{"model": "autoregressive pixel model", "dataset": "made-up ball-and-stick molecule models", "train_examples": 195000, "image_size": 20, "horizontal_flip": true, "levels_per_channel": 6, "vocab_size": 217, "arch": "transformer_decoder", "width": 320, "layers": 6, "norm": "rmsnorm", "norm_position": "pre", "activation": "geglu", "mlp_ratio": 2, "head_dim": 32, "fused_qkv": false, "bias": "all", "qk_norm": false, "parallel_block": false, "inner_norm": false, "positions": "learned", "tie_embeddings": false, "init": "torch_default", "residual_init": "none", "optimizer": "soap", "beta2": 0.95, "lr": 0.0012, "beta1": 0.95, "shampoo_beta": 0.95, "eps": 1e-08, "precondition_frequency": 32, "max_precond_dim": 1024, "one_sided": true, "adamw_lr_other_params": 0.0028, "grad_clip": 3.0, "steps": 24300, "batch_size": 96, "epochs": 12.0, "lr_schedule": "poly", "final_lr_fraction": 0.1, "warmup_steps": 480, "weight_decay": 0.3, "adamw_weight_decay_other_params": 0.05}
Rows from block 2 of a small autoregressive pixel model, named by matrix and row number. Rows with one number belong to one neuron. Each number is 500 + 25 x the weight over its row's rms, rounded and kept within 0 to 999. All counts start at 0. Numbers have three digits each.
Before each neuron's rows are labels from the 100 images, of 14976, where the neuron reaches its largest size: "strongest on" is what is common among them. Only what is clearly more common there than usual is listed. The data: made-up ball-and-stick molecule models. In brackets: how many of the 100.
# gate: MLP gate (model.blocks.2.mlp.gate.weight, 640x320), inputs 128-191
# fc1: MLP up (model.blocks.2.mlp.fc1.weight, 640x320), inputs 128-191
# fc2: MLP down (model.blocks.2.mlp.fc2.weight, 320x640, transposed), outputs 128-191

strongest on: yellow ball (80); small balls on sticks (70)
gate.45:501489505509518472453529477524474451486479467524527496479504501526494523473497472474518502502493547481516477504480510525502496492510477479583499491484518505551511533449481498466478458463461496
fc1.45:487533522499506492506537501482492481497538514534469458529480476494471465464493509485500528530492505502504495487486509466506476498524492496465493492515493453494490503554541481503489512454494493
fc2.45:520506530440498480550498537539471522482466506533530517495491509501497494490492508506512489532523537496533478500525508509456479515499521439509510511476491471495479466481525490523482511515487479

strongest on: green ball (71)
gate.311:461542503476466499518501514486483485460497470509506494549489505488512486468506467490522488512500536489467454527519519506483561512450510506450504443506502468518502511503450510515528448501530457
fc1.311:498481510446503506525458495584497487478485497466485495495532533507501494486527472512508461536538466494521522477500514452497524519497507509494546511496501511463503494517508496505489489488468463
fc2.311:519527511473490514509485540512496530517494447517480518497476458478500499503505523481509490488501502555523492536516529475517545542499502528499483452520468468538490468466477501499522537511512510

strongest on: space-filling (88); balls: twelve (35)
gate.605:466573506530512466515522479479450542548514487484483466501466482528488482523493504543515493485514498502477502483461496502503519472521466469524538470516430484487519495509560500489495492495533461
fc1.605:501505471524489484517478496547481477488556517495528518472499491523547518516512511502492512500475502518533496509532512509482511489495476491485484489520483536516495558467506498462504490506530467
fc2.605:516559498505501497503515481449516489464516474525464506497539499494468489478486525486512536532499476470476535549503451473527475506508532475515522505528485488423484452524472499541496512511483476

strongest on: yellow ball (67)
gate.404:457489541517494501489496456512524531535488466526540494468502469529500496461505504474529497484499480490503548449498519473547525494545517549474529535541481505531520481440520484480492472486517509
fc1.404:496459494514521489510510514517500518495499564517501498529494556509525541533535515491479460506510500516514495478499499539449482534480527451518512458464522509473479508498487505493508542478465486
fc2.404:442470533460509537468466492506520509505460482516481529501559512486515491511475459441506454493490493466496526485486468500520488502511508479471493516512470501532523474487485499513503512478485518

strongest on: yellow ball (80); space-filling (77); balls: twelve (30)
gate.337:503477515472536515536494503519506504485534531485513483531517522482529519521522539492453505530519489550525474480510491516478481545457515486507479490471538536460512503489485512495541512464484495
fc1.337:526494516494566505530516540487530497498515557501488511510548521505525481500532503454482495510491482543497501473476517529490463502475492467510456469480522433486487510499496537539539524517483488
fc2.337:508511509470454453491522522490528492517497471499490511450407532537487490489549477496492485488515510491509480509512492476484521493504516559489499481507494474475493481477451493498456510494495486

strongest on: branched (87); small balls on sticks (73); balls: twelve (26)
gate.133:518494546439475495494498502537480491505500499540460497481505473503491512497508482521469484529501505526526479505529480502477536457490453507488522475492506463499478550473477510472494494469544527
fc1.133:512475491493499502510531488535453481449494519484507523521477499512527478475536542514489480507426539552521485519492522471521503521508535448522503497485491522443496510518517542524468487474575500
fc2.133:535483535479479509456497471492521494521463490532487493458539454519505477547495511483533515481532464549450521489532528497527461510509487491493520505474508479527498495503437502499470524547499528

strongest on: balls: five (27)
gate.35:481524512530485491526488543480481503513504525555490475495511515494498514492463475468519529473505529504504490499511484490511526529503467561484492489475515446516477469537488493521474454501502528
fc1.35:528528504487461474516537502467494481523478524500459528530499571499464483473509530497501508496449497486510497483538558510527445494533473528501550477510464516534503450487532491514513544510523508
fc2.35:486507589540494506497488496485478480497525496498508493514473534516509534515548567510553494502502485525516490481505475511511465498482502511483540504526481483496478495492526479514502508516463509

strongest on: balls: eleven (26)
gate.579:482496507558505482508514510522485506529500533511508518504492498510490557547517502482462488480496487485516485503474447451455485472549502524493510537533506502524495522517521480479449542480489548
fc1.579:508548529525500460464487514486490519493496529536527481514472504483488491499489475521485496478533494481500496511466485476481502495485496455479485538469471473480446489567524516513505505515493524
fc2.579:500486465535495497480521501504493526467479491487521469494546533520486472484495553471485501510506486496451513517509448528490464477501496550526481559533487514555477496529522475504527495533491532

strongest on: small balls on sticks (83)
gate.232:490466540502512481508469525491497472492533495511550527546489528494514491506436536530484506520488461544500526476508519479455534457491498479497508503526525496450500507507510556448481503483513512
fc1.232:544500507528511523500474487470525480480527522558523516532512498428503516482441499498539498512477522507509513458515533511486503507518478490528522513509556547520496540504477476497526480553461514
fc2.232:481481486524514475459519509535526553514508462450529521544505512533479489468546497529471512523507509510504456518533521484558551549493515472515472458507526518473465524523526529499501510496518512

strongest on: branched (89); small balls on sticks (82)
gate.354:535511495485512515513528540474442496519494493522524522481490479500523540447458521441499509582508473478516445506466507471469505523505495458467470482477524561512483494447517511505499498521471516
fc1.354:504485452481542534540475488506505483518476488475494535507529517538498520479496508503533495542510493515532474500489509494492509474523464481572496487506485520487485508448463489495473508542462513
fc2.354:498520509505481505498495415555511516496496511541459524511550498463503509528510513513459504503468521555541541518463491526511527502475474516488521514559501520471491494546479496486499498532508479

strongest on: yellow ball (100); dark backdrop (80); small balls on sticks (68)
gate.224:514520507533502483525502498522507488480505497494531486508500503504516518465527502513480502481503525493499495497492483541433516521506513496503442466463562499538494526466503492511461473501439481
fc1.224:447540560511528537477487491510513498493557475507486482468474494492478504486495500549509531478511532492507425509487529491527553507528486561521557495500531528520500471472498458478494496490539497
fc2.224:447517545482523465541515503472499491445481518521485497519483486476475524484527509474516474476524462518496471524486491540464446501524556489488492510451566486487488468530485494498481496502494479

strongest on: balls: five (27)
gate.386:489514451489457471535485510482557535459506509560501505503525488482507480503470474516483507480479453518508511532486526501538497540460529484482464502475480481465526486530532453492483462523473505
fc1.386:484480489465509507554484478533490496488478463530457544457490450473486572511497514464545523459532502468526488508497486478530491507483513479468464499447479513531464515475541514460559484494481472
fc2.386:508471511523532492514480521509480489511493499524465461530589543500487487484490454531533470474512495564461486469472494507469472485457499495523514467507485518494511478525487523519514502485496511

strongest on: yellow ball (68); balls: twelve (32); balls: eleven (26)
gate.547:504484519495473539512513483453483471499489462532500525467498517493483496523490487513462482530488485571453509513492530517475508452510477518495523495521516480510501502499501422449523483506522469
fc1.547:501475456534521502537519480486483491502462523488444451477520517468513494509553476501484497509455512482525504481480497481505493493487486534492502518498512494510535462493484545538490490483502524
fc2.547:516495525491510510503511492493491491561507513491506481486476467446501484536498474543518498499548492536524485475460483530509471490527469495531467459473493520485479510520527512507492498508496463

strongest on: balls: eleven (30); balls: twelve (28)
gate.366:510519513470491494503501516472557486528526499531475544488514503520515521515456498492449513478554464507490526542536512502444515485499539496512488496484470520496511453493477541486506490491490536
fc1.366:510497493525490510511473481501523519511519506526528520472473528472553553495504497530545492451519503473480485473507528471506457484517512485473529494470495472507492524532514514502544517549531507
fc2.366:535500551514514498532497504509472504548466473471524520491549513516459493500528515472465505486481496520495513520488449531484539499483527502478492544502510504489504485461525505480486534475478516

strongest on: small balls on sticks (63)
gate.240:515465528503519466491477505518502517515497532494492533496486524539525464522491501516536494462553537512509468488512516495506512475528503460493479458500483521528521511475512539458496508484493504
fc1.240:487488499499509545506509514487476522483525499521483506456493518506500505484474485536480460466506536492469514562523433510490480472500474513529467521452470502468462445482519472522516501494521473
fc2.240:507488462486514486468543540443487480502527502498497476491494475521506511480537465509544473512435478521496527487526545441464530502480506475460505527511527491515533520458491528527555507463491539

strongest on: balls: twelve (29)
gate.630:504524490504463479537518523515501473451548498487520499518528505515501485519493544460486488523478547457476503472472508459480547524486526479481489453543497534533522529515521530507520497518493483
fc1.630:514459522482489505485526494471497502523498483508495506454511494466497500482536462513500502469515502502505522488522519509510482524492488487504486499504543541525527492472549495520488512475484497
fc2.630:503513522512511484485508478533493520477471514465482485511511452451461526517488503526462542468511530504487499519522512490499523509494476536464508482497495497526473496534493500535501473511488491

strongest on: balls: three (40); balls: four (34)
gate.380:515503495506494489501475508505441496493513511490493469435504556481547499457471486539541550513512488520497478490509515526558508485505435502519496489525515529502514522521515509472509528540484512
fc1.380:511483505486483515493538452478567478563483499545507524498512472498500456496525533486483506498406506498498518543528517490472482477537523478547474476514517518499460474476526539503513484518509487
fc2.380:505511489508473461490486514456463508477511524529519418538477514506503514499487505529513510492547512529478506494446488515517502521520528492491459527481491520530510532532550501448470500541517483

strongest on: balls and sticks (60)
gate.593:515512514502488490484493486457528515481555445449485483485491539486534477491489477506513505507520511492527483506496453480477463489521540538524511499516527475520531534487486470512537526484509490
fc1.593:491532522469494496520500499519522502520505452497533541495503488476491506471494532511465454499513496503479441474462478485529490505508490451487518508490553503514517503485499495502526512499476512
fc2.593:500494482536494499459522524478496521509506520495504480504480522501528494513523481509487510499456461495468532476469532548477492495532478509515470506508521516483523549467427537513464504497497544

strongest on: branched (89)
gate.74:498501449474501479494475534492484426498505554484541500517516472472529490469499508464516468485514494494453499480509490479507533507482481518518514539492499457509476514546483489489509548496523501
fc1.74:524504458522499536520515481492513502507463553481470479518486486486513518472454515499531501485505541500486447489501493480556466500520518494466462476412489497475530496544488483464546512512513499
fc2.74:511449519513502535544555501519481512467530512543466515510543563452516480454494504504487451483466496524479467539511509456488505485460496491505562502550508518506510504527505466489483469492480491

strongest on: green ball (99); dark backdrop (83); small balls on sticks (73)
gate.421:481490510477466475479497513530487503503488490494465492514499492468525489479505477480519487507540546498455509467505539505518509489445536497525559503522480499490495515498492493497502461519453475
fc1.421:476482506512496467489492508509515508500484475480533483486540495485480480508501479452540511516526494519502487478465530485498491518436470450509492510552488522542503546467525497493497482466506476
fc2.421:497505508512543495473506510492495504483511456497494489540454545503514533523483534524543497510474524534505498522490487448545478467501512495527442503490486448485514517471524476503487516483494551

strongest on: branched (95); small balls on sticks (85)
gate.279:510507448518476469495500489544518527489492527503513470538474498500521517542488475511507531540478492480486476443530508486501488522489488486495501501544471517491483531519468486481485537534455466
fc1.279:518522478535505481508494454527494530494487498506503501456527530489530544503520480542535489532500528497458493490470529469489476474498517523547514495466476520480523510525527494504523456558481502
fc2.279:520504500463485527529510481493547482482501500540530524509455500498483505503541511512526483538442537530497503496481491481502474511463478479499518533516521517523496548514522522469490485482518483

strongest on: small balls on sticks (83)
gate.494:496470466474471484485481523493505489490490476470520506496546499507479465503472515431494544508492550487486537482477506488538484503483533497486505508505480517526480517537507487484490519523488505
fc1.494:477524500492481521450508470506507511486524460497499542463527526453489488503505516541544480533485507487488547514498460503476469516475505482464520504504492515504533533509523520492491514547477487
fc2.494:478479542500515529508465516523503501489483469480490495526515507532459443514520526487452483488507543524506475486530485490497475526504506488524449511481506477513427519509494483487487532504490497

strongest on: small balls on sticks (69); balls: eleven (27)
gate.256:504522519505506512462551499501535503555476543494504498469517493536519489486528540476461484519493499489469513468481496526494512481520451488476486536535492465490520458508506477526490505514503479
fc1.256:481482496485518531464516474502527528540516487509515470483515486479459461533492511504455475493495503508490535498500495493500500560507513510497466504492485483491513513480515461526422516476496547
fc2.256:560484533507538527486450531536483485504542442525465532486514451470509503492455465510504485494468508500483522533523509511510484536497497504487550538485498508504461474498494479495537507500513467

strongest on: balls and sticks (98)
gate.86:500547479497497493513516518469513540485514555543485526498505494507526519519519500511521511489521521510529503460518493502514516526526509524521493529515483494467509483499461483503503488466479523
fc1.86:525486514449505560542467504537486508484539493500459493526480527502518475513474496526530506498527516470488471527520506472507512452482515518523526503451485466523443480490514508499492511496481481
fc2.86:481478530519498514472507484462430511553510468480503483496517499507508528520523522484507500483504485511498514533507495547517541478479550480515499518506481460504484508497519548488452517490496485

strongest on: balls and sticks (63)
gate.8:522546481509534557515479496509498497517484535464506487538510523507495507481497499462520484465532508504467478496474469508449484518520510513466536480489534480519476483476458518499565502518499470
fc1.8:515536506476522533514494484506488495474469497521506459521533494509483485511469515522500531510511508496496529523511479478501498512454505545453504544546504548471525474503497488476528531471464512
fc2.8:511477515526508484463524468503495510514483502508442537464501506453541504458595510499481499486498507503510481512478521527538466508465507469530512464499533521512512497491442502508456488496529502

strongest on: balls: twelve (28)
gate.352:516473535504540488526526513514514535550465504491471532506512505546522508471504477505474510509495484506523478516458561532502461541503491527528481490550525501498497500468495516510522526480497493
fc1.352:459481494550512542522464509495491522520496528550514525524516519471475502526481497568577533497495471527474535482527461546484503452519503497453511472531499519469457465495517511486458510459462515
fc2.352:447556473523488477497516501473473481483466441503500516459497495496500498489540526446502469463493496514541521501496496509483514530522480509530511503471462521484507540526489480514527498524481480

strongest on: small balls on sticks (92)
gate.364:488502510491468493519491537503486512476507486509477520513425518477513478486470500508485514436535553487509517500537518542551517451504434511489505562484512500490462524483510534522485488482478526
fc1.364:486495508487517486503482468509490523500521535495501510539506449532518497487526557486472529530507522542506521526481514517561496446512535504532512509546511504534517552513498493503485523498520518
fc2.364:499468464473520500471469511496516496435514493510450473455476511512490497435518438496496485491519478517513494534492527494473464518481489538520513490509472478523518467520500531493562521490495500

strongest on: balls: eleven (37); balls: twelve (30)
gate.2:486496501499511515490510513494511524481488532509548514479531500503497487511480491505546478487512457511533532499483509519520495488505487456490540511559518464475472483507522513512509484462482479
fc1.2:483524476513509498501469453468572521481452512523481496483480514498531496457518502516465520523507527521508470531489554525529484502536513553484481485511534490508495473535508505481497514469508530
fc2.2:544539516485535478477478495525506495520507484484520455543488531506469549496512504488519477457519514545487539479463467470518486480492492494487554533490460486484517477529510526507517480442515474

strongest on: branched (90); balls and sticks (64)
gate.75:497515494545525496481488542506526490461488494533511525497520481491479515504450493506466512498488463488518540486521462520489514480493528450486542525478490525493465556541532516502496533516503493
fc1.75:557496476480496503519453519492484465497502492527492520520517498516575494545465505506483513471497547481468510475527499498483485472496504466506486520508467517492494537476504471532509542478536461
fc2.75:487519458522541452499508527508544555471509516501496535508503523524500457496503495537456486485483503519519528496463475527528507522522491548532499502496490560536470501529519517535465555486516487

strongest on: balls: three (41)
gate.6:462538488522457542558511505503482468485487507525489541493542539475544485498451511532533478463459511492496533485552514495494521467486531481525503471485497509537502486497498452511522512516503528
fc1.6:489474498515482479512496463539544487509456488494490503481531482451454487512500502483529475448494495542499481486530545490519499536498446468487459463507483486496521495523479540544529474496458510
fc2.6:482486510459470500449524443484493487486528479529457539517494502500496498525517462483535559534512518485527523535461505524508508493482461502525535510466518484485463489484478543497520466489510497

strongest on: balls: three (83); space-filling (78)
gate.300:495446485455526497509517514501513520510506509498534493468498512511479489468502527489507568502487490536493464483483523438507489549531517510494516474475496505488468453489496474502569524483457508
fc1.300:506488494522481486497516489472523467492468527488499522472474483490511512497495499486534470533526496494525482521523486530497453497498547501471498471504476489495513473502531535531503487481477495
fc2.300:479462506509535521526519508540526493519506430504493506519534497511478495498503513461459549533461516483544495481477499517497512508521462537505480493495443485514511519458507504520500533532518491

strongest on: branched (82); balls: twelve (27)
gate.89:495510496447460493553479462491487458452490501521497479503535514508480536491500459533519491519509502468501495536537531480473502516513506480466461521470499474515505499512474479486540501506449477
fc1.89:462532489468504474495529505489530522495524467502513527557523500487491463493550471565508469458474489477501511472495490473502443536532491484468492503514500497505459443537462474557531516539465516
fc2.89:464484515513470499505494493475470528521512497523458534515476504463523512470526496465465513486489527480485473544489500548473487495493515523530521525492514468476545493502517507488480501537518526

strongest on: space-filling (69)
gate.127:504519498436528528462546457488523502535562534497516490477485530505532523511520530524485501559540441480496523487497478476487462489500523443514514558476469475510528508491438490517494519497499543
fc1.127:469487491505478492558528540491493485506479479538549486486500462510444486486498475554488533500470492536461483560472502498521529509484501517484471511479497511454494477529524494514520512514506497
fc2.127:485472550534520475506514475489491500508502499478512524456508487497522539488497497475502461525519513558519493464513473513504500571487473480556486535501465507475485488500497507512487507546501465

strongest on: balls: twelve (33)
gate.306:475503457443463521524480466542526520512501495496493516510463508500510493537503471489543514527492491481478536493508533508484528490484527518485531516473517507512501479538473530466478468451462521
fc1.306:450544499433521539544505518500477503519519481499514479476535508515475522473504524462482463517469448488532479492492496466519478510506556475469470524519489482500488509488522547495494486504478517
fc2.306:545497530467522450479493476511516507480457526495499488494484527514451468462484511499485520483505550507506488485468478483465539490476479470509500531497509479524510511484508473473479514461469515

strongest on: space-filling (100); balls: four (28)
gate.425:456479523495496473513512505523508484486450469564508517510451515555507531461503481546528482482490489507447494536466514520453482511427515543537507488474554458506503443496471482485500509495497495
fc1.425:487536494483529467486507492501513520477522521450512531483488520476463492487474541511514537471540503495489508501519486486521522455446482481478516474461486520461510526507468454539452485541470528
fc2.425:543483553512499569494524486495494503513494509460475487495513534485519468510491490449488520538478479538489551532521502493497431513535535544512517507500473465496533531507502502517472459514512525

strongest on: space-filling (64)
gate.291:521521541487548507537537494506497502483505517526494474521492483503484547462478497524491477483457483545514527502497498457503501464547470521514517486457509460473464473479498442523527525519508485
fc1.291:450546499457487470472505484486514475517511545473494520493489478489528487474489505547508487454518483486530503498498479527536507494519447519528479522473493494514544506540490481529509482476517541
fc2.291:531457474493493502486465437519449495492480515513525496552515520483482483528520515481529494522467486500493512482520549481549477477486524482498492492551540510522466518441524515461480564471515490

strongest on: balls: twelve (39); balls: eleven (26); balls: ten (25)
gate.637:521463494501521459487503508539496498508513547501474493526470498509497456458492461510444521507477523497498435508514494489475537597551521507517482488472491500525515530474484512449486493482527543
fc1.637:521484484511495453501530492448491460505482512481537514525485487471482514547504520511527455523506484461495470474524481517476517488458486505466478494450456477517495498476511517551517516525510462
fc2.637:458501517494508550541506475451515456504487482534506520537480456509502475496463525466514498515493470509532487512538511506485483459460447489478462527479525454498508487492441514539516496518516467

strongest on: balls and sticks (71); purple ball (63)
gate.278:519495508497521460541511514511499534489513490507531478532520461526491551492483536499459442530512450494517476523507524526511473501517441511510473447510507475517513476479453512473508512505528535
fc1.278:481522510512532557525487496533514503523489490459508512451499520508517544515515508500490499515560465511525537511552452523544505514466519525505476507498514521500512483485500547459453457475493508
fc2.278:520482475523493494516509491456477479512454527507472506503481498526462521492549452513483505506477521500529508474507499477518466476448479484535501503520530511539489530500467495548538578528470528

strongest on: space-filling (76)
gate.458:500487528519526492507522519522469505479498519519501488517519470494493526520525542504505472521513492525462512548473526491510500488509487564491514468498516531506514513526496500530492520516505472
fc1.458:528525501487517483478469471522473479474520497486513530492541497511517484495512535542401494513497494482449492556543460502509526482471555459517467486522484498499529531525499507553512505512499462
fc2.458:511494499518526488470487523466508495418559509508501461446515517492474504501492546470490505499470517476515505492497473482464501508479505468527494497530469485512451467465438475495519540486501523

strongest on: small balls on sticks (95); balls: three (35)
gate.356:479512524486499449489485501502515529485481541534500497418490499529529511515471479522500502468506536469474483541533513536507529525494512494504488525509455486476469486494487522491461506481508536
fc1.356:497472520500461486468489538471505442528487484498523515467471498523525515499517450489506516537525545511492492500482527463455482511495537510457454520477502496530490486468494469481443470469543504
fc2.356:485508476501495510493502468491518470501433483474512549465523506497513512543520510519477512495445522495445456503560504504549489477485481502467535487508505502520486502541524509526500505531486506

strongest on: green ball (99); space-filling (70)
gate.23:483481533497470533500486538517504512480503507505501507498527498504492484472506462484490481479525467491453509447498467487472478497518464469480542512520458506509514539515496490485488500509523452
fc1.23:539500457543508496483509498532491525510463505471520510517447502518517518524477531489517474506477521500519512494481510485519461523519522513536472502466496472471492522520518516522505478516515533
fc2.23:460496564488514514472468498485479512518474528505505508526539555512488479524488530524493494547529516499490499511502473541469508530500516524478494521486515512477513490497493506507511489504488510

strongest on: red ball (100); space-filling (87)
gate.403:532495505521524504494493489511510489488498504485498494495498448503482550512493483545518502508509487480500485516484522458545479427505487473537517498515565498517495469495472527481503485486553539
fc1.403:509550480452487528521502531520492492463486529490505520540532518468513463471523469511478480487482489510485518510502460494439495460519511530465489473466554509503451553487486484558480505486475455
fc2.403:506484468563540469472470472503502514540492485485507527496442506506537529489440528522502503519514517522480499532489512504552502520514468539512506510491497516491492549518522511502527514482520558

strongest on: small balls on sticks (89)
gate.342:472466504476491493542508505459488529483535495485558501501500490470498498519480502502510470493541544461481532457508479482472504535490479534481514514530469481508488500523498518452494461503551513
fc1.342:499533488484493531541496510540508513492536481477525482537530518477490546519477486492480469492521521495478523535496525463514531491481498538500531543491455495516521522481515461496497450513556490
fc2.342:509527492498506506417513512564524523545482491467441497458499493524502498470517469497521505497453500522500458525510563509514504482484480502480489489503526483487512490531494513528520511492507476

strongest on: balls: three (34); balls: four (26)
gate.174:497481520497485465516443479498478467494519554516525533465527512547511481512450482530479494520533498508476503500498531503503487496443505494465493483555522452489540552527526503499517476522511530
fc1.174:491496522478449524470498474543485506500483503501505498427511470467548507482480476515507470505519488520496479495550539519525523536488504490520497492549490503523484503520487492535513544494510541
fc2.174:515522521502492482486510508516534479537487482514480488491480558492507484517478475485516535478513510562533488535463442433462478524506520454516452498513460507472509473498519543477515535446474528

strongest on: balls: ten (30)
gate.596:537531492501449498511490512487514515525542524496511475520479474546491469473505539487457532513474493506526531483520473498478468499550517536515557523515475502483452469491518492478512479464528473
fc1.596:480504483553460485465479474488521474526448506502470514468518496525481506510482506503503432572563533502529517516460472474531507452489493495505497494486539512554542500520516499502526502507475498
fc2.596:505511507507515488490515565522484488514525477480519468527513533485494488495501482551467506466486473503519482502514513530475502518486507522509456535494497506462432486449495475481469471494498518

strongest on: dark backdrop (83)
gate.105:452491542499503523494486504521486538469480505482508527497508479510515464492466480527508516504507520487524500532460477537512493477504465451445515479486500507487482508468516530515489460497484497
fc1.105:537475482525496508498483566513479528499491490478486474510509490499501473500464507529460455489483517542486483507491510503497517459518459535489502509511466501516516531478558524496499506504481481
fc2.105:486528494525496451501493485465534437508514517490502508525521523475523495464536526498529524515505471497477528482503504510459521532504501527520493532480544504515524516551478487500528526523523551

strongest on: dark backdrop (100)
gate.340:507526537541511514500567531499466421491507482510547507484472515535516539513523520488459484496489506506486508485474554493498533509499477499520539500485511478520513466468484505490529517516543461
fc1.340:446512461491535504429504490501506481549514447477445484509521512513473508470509509493513545533493510511493534537541526539507510470493536497470490479531476512499481470468511498469530496450510532
fc2.340:513489483469495508497485498515455509474484463456424534541486485503503493475517501482563529489497453520514536508520521494487496501542565539552448476511488510539499471519466535521553525491509468

strongest on: red ball (99)
gate.214:514483511516531480474537519505520509512460529500510523489483543514497525553499476535490540506525528497469515496517482489503521470520547550521532529526498531479479494461504504558546488507540533
fc1.214:514497463522560497443513473553529501478555485499491488503484466503507456470520514543473529492526483507490469519507529531547521505489515524536468496497481505500498498478514511501489515569505521
fc2.214:499501492471481468519508521480491488513492490500555526488484516478502515503485435489518470533498497474492463492490473465456490434491516502463503559544463498482461507476521502518502489467521506

strongest on: balls: twelve (29)
gate.495:491493514496547497508516523464508503479488485472510485506538479472491490500509536500493502564521514491498462501498497492479485488499492511522515504464434453496495511525526556470494518522451478
fc1.495:520478462509545520502538503485506505504440459478513498515503506452538460466518480524507466484493520533519491455479526515487504492487542501486485537513481462472519491490514501471504505527486463
fc2.495:451502487476510491504459481552511528495497517497502480537496487522513567523488513498472470461563546488512525529497507506501479504489516511515520482516470484519467462487503509481489491533522532

strongest on: balls: three (49); balls: four (27)
gate.562:461536502489476502515457513518453490510532485478474459478503520568527504538489539460447563493488491494454500445484525514500509490488495508531512524515497498509510470450507474508431485507485489
fc1.562:486480532485486539516533502443482469487575458522466463479476496524432506451484534474450505476489487473496528535494465490499477493540538536521470501494490456501509512481501475508490496468515495
fc2.562:481497484526513485487482541457472517488515511498500473504500511480555497455489502498495517495519518502474544495492548551522506506474494513460489479494499521478496495533515533492457494536501507

strongest on: green ball (79); space-filling (61)
gate.402:499509533493511545538482502492482484477500494483444474497521493509551485507514468540500524514482488530474483447495513479524537533514441483508501506510453516527501542484471506463482496512531472
fc1.402:548499525494507517536477511495520501439520490484459464507508503503532517512493473533470505515469464556505523479524503470550526516507446450531523513522478564530508556488519492470489490545523503
fc2.402:488457508515431487499520487511445498461509462505492507522494455479492511517461486483484520495490491507501459480502508485579519492486462478528538500481497536521445504492501529473510498480483479

strongest on: dark backdrop (92); small balls on sticks (90)
gate.409:507520485516467459514506499507491475507456459485471467520492544471508504503516532470480497458493516487487520525506467560550531507530467537493472495502558488513492484529455515543507483516525515
fc1.409:506486520471510521522478491496524494486529512513542527525493518509465477469466460481503506482494481472469525504517542514485486496505484468482494483454505544471481479511526488551505515507514483
fc2.409:581454484466476485481519509494556524509466532500526528482499487510497503513497493422500483516478475499499512483498526473482511480494489444490503440538501548497481524512481550530502481519502460

strongest on: balls: twelve (27)
gate.168:506544469534517511507506453506457499486554539484479518506472493494535475506520522515476479492503521506500496500498487513509471471453465492500485483523502473469517516512502503478492480491515482
fc1.168:494546514506479520479560504467524468476575489508523494478495472458518473487439481503512496524503506481484511518502530509481468495500501502544511475502504491488490515514456529497508514489498507
fc2.168:519495517478464501506459534542528490458460540553490502567532518548514524493514481487540554457503488502527483476483479516492508500448441493469485476498503492486531507491477517555527518525507522